From a checkpoint of a small audio frame classifier.
Model: 7.21M parameters, log mel input, arch transformer, norm layernorm, layers 16, width 192.
Data: 39062 training examples, 39.3 epochs.
Rows from block 5 of a small audio frame classifier, named by matrix and row number. Rows with one number belong to one neuron. Each number is 500 + 50 x the weight over its row's rms, rounded and kept within 0 to 999. All counts start at 0. Numbers have three digits each.
Before each neuron's rows are labels from the 100 clips, of 14976, where the neuron reaches its highest value: "top examples" is what is common among them; "peak on" is the class under the peak. Only what is clearly more common there than usual is listed. The data: tunes sung on syllables by a formant synthesiser.
# fc1: MLP up (model.blocks.5.mlp.fc1.weight, 768x192), inputs 0-95
# fc2: MLP down (model.blocks.5.mlp.fc2.weight, 192x768, transposed), outputs 0-95

top examples: vowel: /e/; child-like voice; consonant: /ʃ/
peak on: /e/
fc1.428:581543489474603532504554528482371482528474518463503579418493573514464554531494519470400514506516526455594527469481479457456545434581462522494487568457466443420607580546467482493546498503543455603476483494515441490495540515441448499395431491392516522450524563514509515505520531437523398455
fc2.428:567475472456464426501615483467524592521464521493477548508505572585477506540554533505371490453452485497522522463480468490478395608511512534609493551541537473455557441564547517478583540400504565549385456453482488530589472449510484419543516471517427511473577572531456501474587422548485530458

top examples: vowel: /ɑ/; reverberation; consonant: /b/; clipping
peak on: /ɑ/; /ʃ/
fc1.165:454542517489423574487497500480422539560525516539431470487520449447449423530478525538544489417554491527507459503470531508516338470466458383497553482517508544447497467539564507461432459580462503460470465449502420454521493529482517458573600547495514559508474481471571422542494497510519467529
fc2.165:577410336471572485546539468539422437576591478447483466516483547466517492580426457496410479557503529543494418531496503501493599400589403555508456550501492535583431548469550470596533460470515507448475517477478416524531548462481496477511536556430540484601485484486488539491540503530510448505

top examples: vowel: /u/; clipping; consonant: /ʃ/; white noise
peak on: silence
fc1.654:458501504483457481461411346480569382527511520460472505452473529563490521535519505539475492480565473543489508455471508499501509562432488538500487439483532488514551492407416485477402457472551414520582575484438570483454468523533442447529428471401551607438456550501528557480499486528435446549
fc2.654:472475467496566583525541528523359464536423514571492509553506477488476548528465484522584540617539506505464504547425504428457519569489565524565535516468492555561534453462438517528556434523492565437575578452541482607455475464535530529455565504525608525588580591537558519526516445564562549449

top examples: vowel: /i/; vowel: /e/; clipping; consonant: /b/
peak on: silence; /b/
fc1.568:540436505493505419363419522464497462563541506458511580515509527565521446473476490512515523539496524423387479447500498481462512453534582515562495492494419527513430592471478553534606520534563476490498432558457450440470424575558494500546465549554550507486538479456475546426465542516434523598
fc2.568:483531497533457513436494460487565512468491525549549497513475483574519546515500469532468511452456454464568489487538401421525564445493543445456570511650523462512406395469524610488549531471475447457459502392590591506599535618546497516510463434470483481474531519449521576466548518530564492407

top examples: vowel: /e/; consonant: /ʃ/
peak on: /e/
fc1.373:522451624464528441541506526486526589507475480437492643423477461485540520469430560490583523496564479438464572426413543490500499474458515490597463482494380468517472472523584496483517506375558559448561486484423419428493498486471449462582511522577464450470556435663533474522521424519542552531
fc2.373:511523457473516428445473519446441528449400546535524502464593512573562439496524535429504433589553456469459542498503563518460503544510533571527478539477449528400465526500601508585555535435541532476520539584387479488478541437474415429484485435576494469471565542409504450492381578494533441410

top examples: vowel: /e/; consonant: /ʃ/; consonant: /t/
peak on: silence; /t/
fc1.516:455438547436499493429453543496550493589513599486578563507424446353554493455523514523459557580490544431426503457470496544457555406484532450474531456486512452530488429530534519511356524572480468399419457509470503501478419481590477441384432577478501462514488481466597548442450497532454455636
fc2.516:423518382478472483505431397438515468437491465522525532451407538434509463450542518509501484524526407508477521609466400472381553489453525412497517526527462502533485513365486443469508453508407510533453519474513462450473537482496537535504411494476538447477540461428405348467444482527462566504

top examples: vowel: /ɑ/; reverberation; deep voice
peak on: silence
fc1.7:527468506557504484471504411432522565517508628433448519683537565579529450374479536501596483498495394476537493510470488392455435459472373472416559415439585465517477462510516463480446492495448486470493516501454511413471475438455501455533521489502576482382524438427412523480438477514379475522
fc2.7:536476503506524366472469543538565447470342477453486510537473432499465524538493595427471555469508506345445517459490488542398485544504569441502480516464493524498521446476461565480490488500552483482562432578581569479431553549569466485509529549528424482336575498468549543529495517541565606534

top examples: vowel: /i/; child-like voice; consonant: /m/; consonant: /l/
peak on: /m/; /l/
fc1.653:518537492422503472446464556517564489527496490490464645529533543488483456480552430454469486456511473519443491524446497504552513592624457479443543519482434481561466487471479453487466534507529584523479437530499587494603439429443524468456471460496482487572417519429522437488444504482463451488
fc2.653:505577457443580566444464472471484521513527611480459436440400480469518432448494524524418444549566569567516547543443525514484550570538447538479509543569454428475594574402546507476502457567481552458538570465499489565552540481535477464438540615550510468530498499444498470477448390474444529585

top examples: vowel: /i/; consonant: /l/; clipping
peak on: /l/
fc1.128:411457489506604466504512514563459499621472505538445439531475555484430521533602440535459392476492438448454501473548519435611491522451507465484458478442529450584440402412459544471472549549474593590535439553509454567382501491534538403580469504429552515451524598539525523501533500530636457476
fc2.128:466501576581540573483600429437515591499600471500412525450585471555532537508518555504485468528585537516478470492415480492416524497502502482574566532569505551509558511486442540397486519466497357451578488491473592472521455511487488537441475429547461497417458510481658432479407597524523521538

top examples: vowel: /u/; clipping
peak on: silence
fc1.636:597463453490475505515500456545492552531459551488429512510403455433471484443450498522519476468444455443511565555425528500543493614477455618437471540444410576557468546601540501482432535497516582468501531496575617486517520531496442516530483516527491496551484511476477570527499459496551509555
fc2.636:526526568521547469437474471545435575558520485488512462471467534462578502504504491560530493520482494607500489505516516462497583484497479470494485529477433438536400432529463510467509447425527530492479561493539456540514549512549577437510449439381487547523495471450403486516465429507470485561

top examples: consonant: /n/; vowel: /ɑ/
peak on: /n/
fc1.86:455562497485581412462494443555505535488431500430356426428539503411430541506498498438445453440529377487463502454524412444414543462470487457496498441529523482438600421408502403525569452552490572470510566543476465530582486447482621422452467501504476510485484478562505513477567492543506502500
fc2.86:433416544517504562522517469512385506489542561456481478592464483450496498461477479434376521477500550494473466513497551562433603504557519504507482518470559511527592494591457495480526552495447500566513455494405511514548403565528501486508409416488605438499558482435582519521482537505482573520

top examples: vowel: /u/; consonant: /l/
peak on: /u/
fc1.524:395550480496465491510494494541549459468489546489496596499422585495550497431513570449478479463524565485461547496575442631526524494575533433554522443445474563514451510570554490515456579507512552388509446594517488465397487511560491516426497481405568466540564483496515545620538558653507497470
fc2.524:481477415426493494482519560467527470569585450549524543519603551573464509570416554523472488624555432484488436451474549500597436494478516483455549510623513494470535487463566541573527532514491477561413447534528475512442458468503608561547500512548470508465526566437588486461520471613565539553

top examples: vowel: /e/; consonant: /b/; child-like voice
peak on: /b/
fc1.489:543536456515492523595530572569472432491518538475604471526459452550569452549572506454514515537522580458451524515423556465395538563478636503548598372490603456539495537475533555415409486518525581468559510511510508461474468552575514461430499509484447481517482499558489459449408514543310455494
fc2.489:475548497484535568453397558505413499507390452450492585455563530447471507461513475605535515595475451543490495481464457461455570477423490572557481479587471505512444547495466430507436416409483506567485517491569482444514464424500483551469601479513531522534607483484570445504517461591425445496

top examples: consonant: /b/; vowel: /ɑ/
peak on: /b/; /m/
fc1.405:616556443526534441511513507450489561463428592396538518480437545436383512527479417521453490556491449556486502421460485501487523487441557377565507447533555532528589520506608477576479487542582577478563482457467422504525452462575421554460487418399498530474504536466507474450562413447452518480
fc2.405:506534506428458540433513580478465581544406553388487461508422526485466484479474456429465456467482508502389504536477522489564540429530494466561546586465471524519575552457449455458463461494471529541473515527507440419436501484592542512468404518525444364544484464499488533476468457511519476477

top examples: consonant: /b/; clipping; pink noise
peak on: /u/
fc1.308:439545552471483479484516498523461495537550577506473451503490484478446498532449489536602517494546519501429493434382572470547548544526513528460516462501579437511426429514504494517431524541504451490501451493376535497379589489488493485493508450519586585598501493454551479412374519524498542522
fc2.308:490592394500544552507473419438521457457404376563555551497409484444509476473443508563584588542509487490516507571549476549467516415512485452476488479522454585530542457487602414524438483424448512416470482522524390441463505530619545357427531438426503523521447591544547497516474502474452478422

top examples: vowel: /æ/; consonant: /b/
peak on: silence; /b/
fc1.260:512496496465489562558513561427486507573514517443513446478464522517502414560402550440543502519422444555477519427497511559405513524473542507547465528480466438532531547540531472450514557470556412549496550530562603489579472465535555553537400453422426513532494539488504571520523432393539471468
fc2.260:459487524496447443481500484514537464509426515590552397562503474438440533514557536507446451436506582438442458546498554473583503504511515628540464547493527444472446498481523445528459496527542492450502521448513429509506505553577451489554527425538513557612474455451562446505507415485532562433

top examples: vowel: /u/; muffled (low-pass)
peak on: /u/
fc1.8:472477394475544519459519509493513443514458467565567490549609541467457622557467503493509468488494516489550558571527353547554431497467593476544545506425416447471496488583496483481524435479467521565510492503551546561499527456500511565507438618494417469419442577532586512525614596487492451540
fc2.8:481493489454409420453544542478475490454494519557513469467521444686430414513529528518464449443573428414560485508515492461390488468526546596582488539486469457578596514541420462567431517528428498499498466450486555540495551582498498502530487517557480509589484418508585501539424535429504533547

top examples: vowel: /e/; consonant: /t/; clipping
peak on: /t/; /b/
fc1.132:524459443521517533456537595500506473459586555456616443438542493584505531548509576459504459435482569428608647515487517556500447461508471573565416550572501451468515498469535496465502483522464584571546548484434463477519427475535409548434479526418489549458508440450551489441532524548456515451
fc2.132:565533547419468555465501573553466523480550537463483580470436474515441405500524502487496499478474544482498455523415461585422475539473475496528456470435615561381425538566442515505521531465529517585521509528469524485402551427542444601460478627561470567431517539582452445576490590477527491387

top examples: vowel: /æ/; deep voice; consonant: /ʃ/; consonant: /t/
peak on: /æ/
fc1.580:556456469520449503453510549555462490475418470435538489436469475505530544503614527544512393560431457539493511452516502524511476393486536560463462544444505539409383481456432465463628440480541424399430486465595506527481542521460495447447490499527485453469468485458482477430410459533498367555
fc2.580:465509547517460524455574459495543512512474408599519457545446504487479461477507535478522568496406524514445551546531514460506480574509592496570616358559458542624447490542453542545432448428497510526461495489605485493491471472523425605531457586493512445408550578470517552494555455465471562411

top examples: deep voice; vowel: /o/; consonant: /d/
peak on: /o/; /æ/
fc1.623:404452488491398491429535531480513453544485494515540401436517568562457510591505500497532487391513427499459523532405546370445441368521532540467523474553555424532412518488409545406566554495451489486495520409500572484515504454417648435553504543533486440486424499557537463514442474520517446501
fc2.623:578510482530532602425505477507458520424462484615560486571481401556472498509527485471561448488534571495485538501480523524445461538571368525502454513582449515538489492571459525506534462423442461474480462429484490516492456547542488459373539498452489509483499461396588469538566485501471420449

top examples: consonant: /n/; vowel: /e/; clipping
peak on: /n/
fc1.552:443520552537497429488545489493496460463541462530464466559501480458526457444585569445470541520461423534425495559601490523441542465419518478590446546550532546574479434442558535443508540504536539601465405478536467530462545535486487480597503470513569603441541427518582541456620548541539488508
fc2.552:499580502526449499530503481578500517476504503512520495539455476425460502497455625497496482443455548487533481520488462575493509466438409508465527485432567550595582493460402508471487481572565486473498490458502438561524590557438412646486488442505520438408398468430548501466446527437484582452

top examples: consonant: /l/; vowel: /æ/
peak on: silence
fc1.321:526471515560500459474402512524431498416470548464478520404440441452453509396495496452495401504468498434493482423470478442515531482563535465490556441566534421498500463473486421492483464500607435486544471460555603479494426422545412484383521389497595554473537521560440461502522451510563417476
fc2.321:436474480558458582551536493493444485502441532468513492528555524542487482480491467556454447510454478501416527473471497573390523406519512532497566467566497536525537525488456457450432488480380521567528588591488518520430455466505447490580499489493566546645477547468534475443449490483488561475

top examples: deep voice; vowel: /i/; consonant: /ʃ/
peak on: /i/; /ʃ/
fc1.182:489508400511591503493610523535498439504542586537525473522540530442616461481505488467510558540394458442524512430575490474545467375516519594483500530477492507472470402478579505503600598486535478515573556487585486447548549540474439421537533526415514583504557600448544601607520490523504490514
fc2.182:461476563487449430551574456566424537510514489536499516551560442508496491505494493571468435494467568452511424510585527551538541552509474552496450499524493461597462530556452500631575450473487480468501421484481438455519519454512517444558525526532567436538506443492529490480374499418572315495

top examples: vowel: /u/; consonant: /b/
peak on: /u/
fc1.673:488468571541475485457584470468526430436424509500592447485529491548407490458492501452495481442505671415491493504537510512524448550470470485536590483561537463528537366542574485464456517469471476459507479508543532528545481408462451541472431515564554489486489483481516362501485449467523456486
fc2.673:421607595420436540507482504529527489493560484533499463598444476581436431531545517564566477475537523524460519509517570604409437489515479486587502537472496476443450583453477463451466480472464482578503497543442520539399562556528491407419538491534572462546526591452491457499450565489480617511

top examples: consonant: /t/; vowel: /o/
peak on: /t/; /d/
fc1.463:527551588455497478438416398573519583431531507518440542485482527477551582512515592543479551507488509548455460523518562485543532556428435518585464459554514485516454551533489444433515497424452459470496555489533471522455500534443498548461491481562527482504545463491513552435519526482489468589
fc2.463:530506592488536508516522490471551592509541502506534602455409453426480486462504445509411415498543399530529440543511485567424534467510565454411474493469470459615467509464543598507461581491480543536492501537580530531481449480420522532394469597460529484492450464574429441545485407489489468361

top examples: vowel: /æ/; deep voice; consonant: /m/
peak on: /æ/
fc1.159:520482551412608487557451498441443455529501489407562449490471558547453487494401498506578551407447463528437561451584491488551556520552521358505459518479514499477459501510558509541483454507522374497563525462537594521542460496471470456509517529474455461615470549415499576526548453433465564536
fc2.159:462446509444457449559549454594492501469433541526541396432557494509538483525527482484437528586492502412473487521519503520506580507573496557544527590490509468490424531553443534551531507468468521444431470556530462511570551532564537519481610416435531512630488502549534497499402431475477487427

top examples: consonant: /l/; low voice; vowel: /æ/
peak on: /l/
fc1.372:528515440538518595508486460547416472514569565506514457528596559471451486491376522457524425427443495479484524547466454485534487457515542528458517527473453471511493483536535542488507595533459575528581498480488569494479469489588427496622490505519475460446498481571530549519502550469454616424
fc2.372:571555512480475404423506517482493556517611665531558523451466516585537536557486482499540541511608441497518591519523514450511483534405417497421479588482488533466565585561528501586601547465524574553512521553503501514467460463525504493528549514544503556455466448480524490514502514543514469519

top examples: consonant: /b/; vowel: /i/
peak on: /i/
fc1.642:423550467484522571488555538588512410452525521411595469546415461435544526531547563477508606492451603559500590513454526519560474504506444522469518498476530436532472553560407427512500476433574435529472439519508548437439472512512475489443612473453446608551419489414492557438468495539457486448
fc2.642:593546506429480521452527459559466418438513498630583528485494515543483506485460485532530433557562480510556485531582517463498536500458487598535471471553456479616497427482502488510445547430500506488539441520578409456456526605508591502561596445491493618529480560539545384504580509562526457463

top examples: vowel: /e/; clipping; mains hum
peak on: silence
fc1.436:533482416412529467533517464549488511549515449484468483566571486526452458498564533478471504536502482494441499519495493520429368506477574495441517470503478499582448476482452505512519504506524529484428476506616476608485438488509516428493488605480538462476443560407474547602479511528560566480
fc2.436:529366525524593521435431496478516403443635554559426499494482583399541458553469557537487525505510524581499457435526511526480565557475422526601604493524514499424560505556398459462480382524397433481484426531521560560576541445449514392480454484477440480457505509436483485458512499500548464506

top examples: vowel: /o/; clipping; consonant: /ʃ/
peak on: silence
fc1.641:415579436588495526530408496513489470505509485454568481554481523510545423435480500481480558521560496540575518598456523534433537585426581522453554414477505453473568395477526487534444477514531527421437485424481486506561440504529520425540446453495460486596554542473416571460557555578392496456
fc2.641:512482539434525508493559535471451490484390511420433582603506415510498496546495487626444465511569597545436478455603572434450538547460467412532482433549466534446510502538501410492510541578513471500515510501477538575480420491473575438513540411442519520497531612486424532453520495497500490517

top examples: vowel: /o/; deep voice; consonant: /t/; consonant: /d/
peak on: /o/; /t/
fc1.537:658522514468532513463479402530477492480573530384494564427530537558499469449513556488556487443546528495571555492444488495562505478518546538556480488532532502487461463539450514524492594470554548534454519407452592562482524496443459558537532530485497409497475529536354470573491528426458474459
fc2.537:581434417588432536482540633485455563491495514521473495575505486343508520522523533447461547434456457549453541510467459370495518509543519460403521591595458562539508537425501485609615500532474474503536406447440438457539360534560556462530455537546499496501487510547487478555497565503469457488

top examples: vowel: /u/; child-like voice; clipping; white noise
peak on: /u/
fc1.238:447483512447511458504512419494548469559507522542569554512533538493440542508533390559539434532504446524477517534539453516482561506501503481515476562569496601525531571448446523575498514479368434529444502567565561432571507597409504496456558481457502504491536495548518632531482553535428505450
fc2.238:469513450507582468507547544604452478495551505501524525506475464524484445543519471524558488469569444558492482432460462526468508557415527554520531494582497536410580518562568442482457498541613547603523525526430466465526437438471416435537545474521418399471500421389517455444564504522518407560

top examples: vowel: /i/; deep voice; consonant: /m/; consonant: /n/
peak on: /m/; /n/
fc1.707:457446504442545485500537482462512514465521489517512416542498478477438412479534454451530435474548537507466539478480469430592505481480539412489495519484484505614446533483469471529392492374564532489469533513507504512539498501514476476558393613486516452552563524493486511484486452581470577573
fc2.707:502508435518564480462466512461569567559524524538474496415474472434530529442412519569511545557467469519501487430479526586533567439516599537540513524463515469483450421518528422482489504476516437534538447482496543439473486510485531380417542461563502518606430528527501482469438502423528518394

top examples: consonant: /b/; deep voice; vowel: /i/
peak on: /i/; /u/
fc1.696:544421468523569557569473513498439518420488528496554473519584417609501494465432540405461460494553523458519521428522434571455476423508572486532490518329491526499495444463454498497479433542541460445537523505560451526504415506403556515483585466519468481515519527516529582528342493422471505508
fc2.696:453578531484513551527508543445419362462456484584459466501545606454534610511522507578528538522494479504483538534486496438504483580564491533512592526583478516500431522452536419503516503483502588552484450527542508599515485509555437528503543585491548520578515560458485477472522533494489360523

top examples: vowel: /u/; consonant: none
peak on: silence
fc1.508:546411561538486433509536517449555472530512514532412479426548470448483462437553456477549513510467534457535483458499514560459500511512518530503540453463536525549502519468373500553433432402539471566516614502539481485401380492512499431431462452456523551508450522462544533418474469507529483592
fc2.508:480479556489515507577460457488442469469523515469570428536469484519525535481432570590539490495436473640508523462484507483519491398499502453596558519517532543505430457480507516523564544466595527478508600529575496466504466576558504609492463510550496516592516516510538499496519504549399630468

top examples: consonant: /ʃ/; vowel: /u/; child-like voice
peak on: /u/
fc1.151:437558523473569604591491547513454525552473515600461524635484482551554591575500493492534455469534448508517465418522490537502534473560579489501499549527548574567529470503540574514382477584538469520485549476437570487574546497574496466487493503494507582466521545510596434520474381443579538586
fc2.151:455490433548548430534549448492543525545491467421510459461565511450454511415456428567449468599526517406560481568452523518427575521499525532521518538442463433531488540513490369438551535454527446464462484489520333491524402481510490475531543577517426526560513419416496468475483492498503460476

top examples: vowel: /i/; consonant: none; clipping
peak on: /i/
fc1.203:481554462561532596436602479471462461427502486609531512578531526487511510414464467583478539492490487454456512470445455560501591475496462449552465446477381522514366535515472531408451494540538393588481533555429498473490516493526453464580548447477534498525496439522534537582448416468506421565
fc2.203:605488484508429453501525468474563518463501495553424532510407571427618448458563563487593528526507398545510522496484426529534572458526525573536486550577510498518537514451548379502542488482515473561429552577591420645454504594454551521543487510562532575536463571429513500571436562526475590418

top examples: vowel: /i/; consonant: /l/; clipping
peak on: /b/
fc1.633:559418482524487424497462539513559356483575557488494498527469539513479387450459495539474472568522493462473492557415463544440438496501566507552527353500540476595524524465497467549555392504454470544563483424522519521496506545514515376624499476495529525440500496546513441500416447515498574537
fc2.633:467452458520543555516461488465518497518452529517482497465487492492637542475490524480564493469432486438419568512482534536554553457495482440462543603576524469522528501436509452639514440551481432467484424448508477552517389437577584406399545502578578516554522506594577521498489587556477505516

top examples: vowel: /æ/; consonant: /t/; deep voice
peak on: /æ/; /t/
fc1.682:437508500556508601548508573439470512469522519492483463465365590545534518566479541475551519483535553518551602548513507432578555551464541497561573416555420483510472554549479515595517472459491525543445479487573460543452531499515603550465585573593550564434539468474506509461414495485537490525
fc2.682:503513437469493499486452541521513598484509508664459560515481535555563361527467548487573449504469508556505579459481479609597501523583601575519456605493425529550476584530471567457460564481495443464465481496413476511484451497490419445516445483450452500515499473515474460538540506454495467619

top examples: consonant: /l/; vowel: /e/
peak on: /l/
fc1.735:508571495580532605471412624450458461575561553417508518449427487486484514487540530549469532520621441511484498533484529471575526433426537534498510500491482559486498489465480537451526484558513436515535519476418500456545461504437452495396511570425596444507446488534647460493448538455401565562
fc2.735:530425544545553488542544465508556467476574499550476407533572500505482578515401481572444551520495514589573425489412516506498588499444477518522529495567451533491488372446546473466462435590488482477473536419541513522489468475462489481579454499503503480531471507534423537478554573456514491451

top examples: consonant: /t/; vowel: /æ/; consonant: /d/
peak on: /t/; /d/
fc1.241:487480490553437448537383457559482482575441416479496612507484542508482470462546461423447521542443508530534479610538498427537464463418529357442492453532483456454516477488489517541552574496535552478466526534502524568466488599412396585397415536530414470558465486524580522508548504498468500464
fc2.241:489495517547523550475402522548464439563554504534554491447483430522374395541521489481433473513500599636588493568474473522461495510412469585480457556488580531558508498452447434485513482526513472557508498394402517533407527508572434504409495524496550488553487476508404525472511451501525529496

top examples: consonant: /t/; deep voice; vowel: /e/
peak on: /t/
fc1.564:474550470408535563410602495487509506449475460457545517458409488424500550538506458498503486485477432511498483541581394526442526430492471577523479491492497507612466563563509433378536517477613486528601580421506451453514481502447491469567450514537524529481507541578531528516475579563594543467
fc2.564:383448456522482433503495458494593404556471531464497411461454454495571538555469534515560496474514475510512549480506492570380524423448534547481513432433560453515567509515486468490523509470410418541442493597560543497442566480477507509449500486506578498533550461443620508471509518491488443507

top examples: deep voice; vowel: /o/; consonant: /ʃ/
peak on: /ʃ/
fc1.638:505494529528488537394463489470506573561548516503481510501481466520537557524498538528535474418517523423558555499458606489432491507502473571499484474471472513418482483614603467442592535509551454537574554525555434568447539415615448457514525498556477520531562512501511583543536441518497574444
fc2.638:471502392547483524530620512557477495477448565463539495472516540537439521495546479570432513522500461518513442461520441591546435501440544577530587528474437447450577412427581569531513500491422473604475474475457441527475535479478498481582483545485492436541632522460495417503493461430532448568

top examples: consonant: /b/; vowel: /e/
peak on: /b/
fc1.734:543521464505475574525490537509498451452576534512582512455532494460537546507518523550486545463542512428458543455538410582518547483605522522514455505476571575506516531474462517554445423490486462515469438498603582567547600516445517518486484448529603483581552574456530519515527459544540609499
fc2.734:541492514453609516556462397494625405535441460515506556456516492549536511443476489442516501624572467462460479565578533561558422522450494537446457484427569449587498465446455459545494565503545431496471420532449493441512478524474509563526596465512440566484523545420533492538551572465491530483

top examples: vowel: /o/; clipping; consonant: /t/
peak on: silence
fc1.46:567400473516562465560543579508478485517469398429454561587423541522463518479529486468491505596579648473545459562450494618542502516502533491517522592608513552550480477505495492532492560607411542446465459481488498501557567544564492443541575441458491544525592470510517531542613497459446521456
fc2.46:554497518538485499430538363474458511493436499495501510419526508538457451529509422590415582490539468343472533489445539494451505525514543484477584564567587427456414490532567543625482526541478391558522534489454540514595476437497545534568365505488486522497526365570568469452467485537474554514

top examples: consonant: /l/; vowel: /ɑ/
peak on: /l/
fc1.555:505438467481563480559527573528494465489533546490485509446469561506529448471494544504425415603437543493550483499429466466525592437500422460579423498465460503511536603448539502335506470483495435469493565488506474505476417442461449487474500593420531514444430546513512588514509426498578511614
fc2.555:492520607532485567427480559495463616491433506463462529532559551506462450516523614425519505488576441496402480493474500492523534537517590546591464472558541531562483452507437424552525469553534526565507528484588378522465501465477435492403490594586480497576448452498477426485447470485500503374

top examples: vowel: /e/; consonant: /m/; consonant: /t/
peak on: /m/; /t/
fc1.622:503465575393488550481506505486583473506547595486433523514509434558560462538404548434470375498446569430395511485363454464445555492484459462484494560455593481553586482533537492489437504468460556487411439464466484468550401502481511540525475566487540465426544516524478522529528511484378549563
fc2.622:484464402489575525488483499506471474483538546493437456413477520509550374474541494522494513540590505478614449519482513534432463535423546498515433575540536517424450463519443508605512466537592620515537545520517536461511473548637527433444563481527545565459547469479496397530433506442484505446

top examples: consonant: /b/; vowel: /e/
peak on: /b/
fc1.575:653452552436463490435520447431618528443491549417651527508527432522494491465421409484523479494479512555487465476563481493459537516531475489493604414445460475502424492485553507563388461493545453487505523585580460584443516556559486440487443455538466453566451467520474447532536500592398581542
fc2.575:555582499421465445540484507478482529519485459436468549453464563565517530494395531483554540498483436493468466552504445425608446519525529527573586424565537482540444492427552489524488488587476502561545522468627485515530530460518561482550501457494582546566447545516564538520561489568499501538

top examples: consonant: /ʃ/; vowel: /u/
peak on: /u/
fc1.469:536585625540548513524647437458577515530491538601445495491545503520406485428482550478523547460471545494491623568525531465484590583540523428461474444566541523563455516603541516479470549472512567501450369436467535495495554583435536513463415522490522524476472568525513475537497541494470537545
fc2.469:465569516513570481454550467547436414501416534606459487470512530502522505406537576510604463558562533439513466501495432488556529556608412482552549515513475504563478521485533550531527494487447481489459502471533480523473476488594463464461506360447608410573541455415568568567487422509503480474